Rows from block 7 of a small image diffusion model, named by matrix and row number. Rows with one number belong to one channel. Each number is 128 + 24 x the weight over its row's rms, rounded and kept within 0 to 255. All counts start at 0. Numbers have three digits each. After the name is the row's rms in percent of the matrix's.
After each channel's rows are labels from the 100 images, of 14976 (inputs lightly noised), where the channel reaches its highest value: "responds to" is what is common among them. Only what is clearly more common there than usual is listed. The data: single printed letters, digits and signs in grey, bent and noisy. In brackets: how many of the 100, against the usual share in percent.
# convs0: first 3x3 conv (model.mid.0.convs.0.weight, 96x96x3x3, each kernel summed), inputs 0-95
# convs1: second 3x3 conv (model.mid.0.convs.1.weight, 96x96x3x3, transposed, each kernel summed), outputs 0-95

convs0.44 095:131142129156104120142165114117078119113109155122117109084136142128103097134132083110149144151124066116134068104129147077118122141109124079119133120115173136162117140138139138143125176110130116179117135128111095104150140089102141151126140139094115100108134106162141121101137123109105082171
convs1.44 079:115133119124157158145117143080116131161106100086106156114147143079171168154153146146103131127109128132138176119131105156141131158134147144066095121120124128124166136178095139119115074136171140133143134147135129147119121117127122129095104101184128139157137112094106111122117168091106135104
responds to: the character % (52 vs 1.5)

convs0.60 114:122154143130166138147110130117132106140110166121112088108157101182146119120143128113100156153123097142136099145147125138131175115177094154108142101147107123090167126182095146121115141139159117121178135147136139160129138104107126109182101162149131137089114118122152175128153158109166139132
convs1.60 152:085123108128084115112129142155137155087102164126147150110130153147139154126159152142143139127101103123130135084102153127137134104101177104182110151106116116091109145111101103103090120160162127130119156114136123103192123171115140141093126104130074133132154146138104098145115089143129101141
responds to: digit (42 vs 13.4)

convs0.80 092:082157142147166174155131166127115141136092183156127108130141101185119166127129153101175146133153105132155110118129171159163167105132117141153128125153129110117146134116127145103127127170142128101128113108146164138131100124108139142178156112103151159172117173119158135118141136149109135134
convs1.80 075:154097108124150180161105122077105136119133117127100130134131131103136128110114154137129153113138086120116126071111142120121137109099107143100124069107122142089077156137116143109139126172177178126117099144114138121115142126114140121105109121106085091104111063167119117132129160117143114149
responds to: the character % (38 vs 1.5)

convs0.85 097:138140101186137155153119134117148110110074096156087164166116105146145122102139116122178121152119139109146127116122147127142148107135160171181125099094104127129127178125129129110125132113101128140126112132152145113141117164147164160184158143134129083122090177146121148118132137165133145148
convs1.85 091:151122128116093111096125069139126127144147121133161104146093124091108121123113123130155130117130121124121183130121165112091102148141107126097130094128103099107114154081162135142113121148144125104167102164125130153115142123123105145130081070128111123101115078111129096129131145123120159208
responds to: digit (34 vs 13.4)

convs0.9 097:106109116127144143171132088113156134111145148153129148122073125076098102114056098109130123106143142135105162153098163123111123132123113126089138105148112120181147124114108150162110110116155162110125150150166140118109078134094112128114141128139116095099116130126140108088121129075146137156
convs1.9 128:140096101152144113146089105161098127122148160117164089153125139135117088125094123129107172124101114136122082162142116145086119177142116144132126133134135155148131182076159133107135130143149088147134109100119107124146183086138129143129087096112108140114099106137160146091130112131113129162
responds to: sans-serif (97 vs 56.8)

convs0.95 092:120140150112142144098097161106127117118188142143180083083147107124126170123158104105121153099159114128166142135144154113163124136115137094127129155121114142088114095111091128064110149146147175095138117132115161122133140142116129119133113119129127118132120096124187132132113103150119082092
convs1.95 107:128153149164149102144178115145125135081141115149112141168127161128143119173109131136155130154118109151089131109149115147077147123131141142116127160127139140150118163179131144124151116166167097160225128155120130139131137143159167143087093114129112119147137144134126136140131132141133143094
responds to: sans-serif (93 vs 56.8)

convs0.66 095:142113184139138153071094128137072124136188133149192164138117148117142152139120127124092112147141129128139136135140142107097089100107104098094113096159169130136115107116123121112127193157163178122129128144112166102132118124152100095122116110136110107127120147124123126134138109100115134143
convs1.66 083:068148155138137120118112139113115130142159098115094153091139169129128124132125153096120156122167115147108125106121185168133147111144098123135125098130117163138164173138108147091159170122142072110140134108103096127096092145110119169120121163132136134148170152140133102091092149118141148123
responds to: the character % (41 vs 1.5)

convs0.75 099:123140124111138138180149143127156117144182150117144134155124128145104138104129173138106132157103142161107170139158131132115111138138138173168105134139150127120121169134196148156139112146160112111105138163177186138148140135146133126143109098142138136133117143157161159158146117138171157084
convs1.75 126:100108067131129098128130138146123126081140148121094145141117162147128092144177139153140146159133155151150076125102113132175133134118134116150127151155129128154083119083120144113111172127139105122165109141158072093145131149157127108151136166089136149115153107135175120111122138155132107155
responds to: the character Y (27 vs 1.4)

convs0.73 098:134105102168142137143143137133152134091088134119073177129128105148141128130129176125118134090138083121103094146081115113140126170129102136157145109078139092094123173116144093131116106155134084084152114128134109114134134150135130160162094123111144138126135113159128109130129153158142155176
convs1.73 099:113077159143141097141116076101168122136146128151109100170107137124121117078143173131158109149145081117125110094082146137132117090110159125125136167126135137096071102093126098120124121080119129126096111121163121068145141086129123136107133131132129146105148130143155130145130147148103128118
responds to: digit (37 vs 13.4)

convs0.57 088:082117123095147128095128113126125141116137145113132059099093141071114167125128151112149147122115110124170108102138153100122105150077128139145117119091148122161119116132145107139110113164103137120163125124167130094118081124127129194079138107081106105131092124149152115120126110109129128139
convs1.57 062:095136117131137135137142121154100096149109128099107182154148081116074085132113162106106069132145142140139137105140142127143104094138131088084118145107115139121149105181132103119122122134161145144123126133167115137140092144106134120119104073135116126124105157114150166085108137149103171104
responds to: the character % (64 vs 1.5)

convs0.35 077:142126092085107143133088159114171084107158147098149088139115091161123129131125109114095104108164108137140131148080131111131097098115129141188112106110151106133131111081099093109159141117153127085092132156132122129108116132107124104139104121143153147106120151142128085155102171098128117139
convs1.35 089:119097129099136087175180142144115144124139137141139127114093127146126166096127129160107119134145156111138159101131110124151149124134158123115110140124129099088099127091133083092102117153150124135133165171165101094145121148115142102122156114142092136152060121071137107144149149155162112148
responds to: digit (37 vs 13.4)

convs0.84 102:132088131080147145088146124136140147147140131138155167106150128133166168121156120098132161087116145167097124164168202137152134105134091156114141123168138174175147112117122128156132122146145153132125126098097131119161132134100160096145150167100137145142147129131142115134119111102103156128
convs1.84 101:112131128115149143127076135091105136141134113133134128081116156134096125174121130146092101136133136083194105124136125118104095088090148134125121128130131124114108199120159157134138123090123130104150139078092147114146169136082132130142129113139129099132146128170140158105146165136144137171
responds to: the character % (59 vs 1.5)

convs0.59 107:103105115165115094192182092180143117132076103115067143133135115102123099109101117146140139099141140145130181116132173128129130105124156130187133146138108127129118113144156117120149135111114129139092106110147135115139123121138128174144140121139128156152132147175146105153106136130157114166
convs1.59 099:146132122117109161136104171109166143121118162132145106170132114089148149096128156121091103116140135132144152134099112091138092137124151116116131156108150119151068127130166173125163137120134107141131086130126133083085209106120144121135125130107144106118069118143151134101098119153129125125
responds to: sans-serif (96 vs 56.8)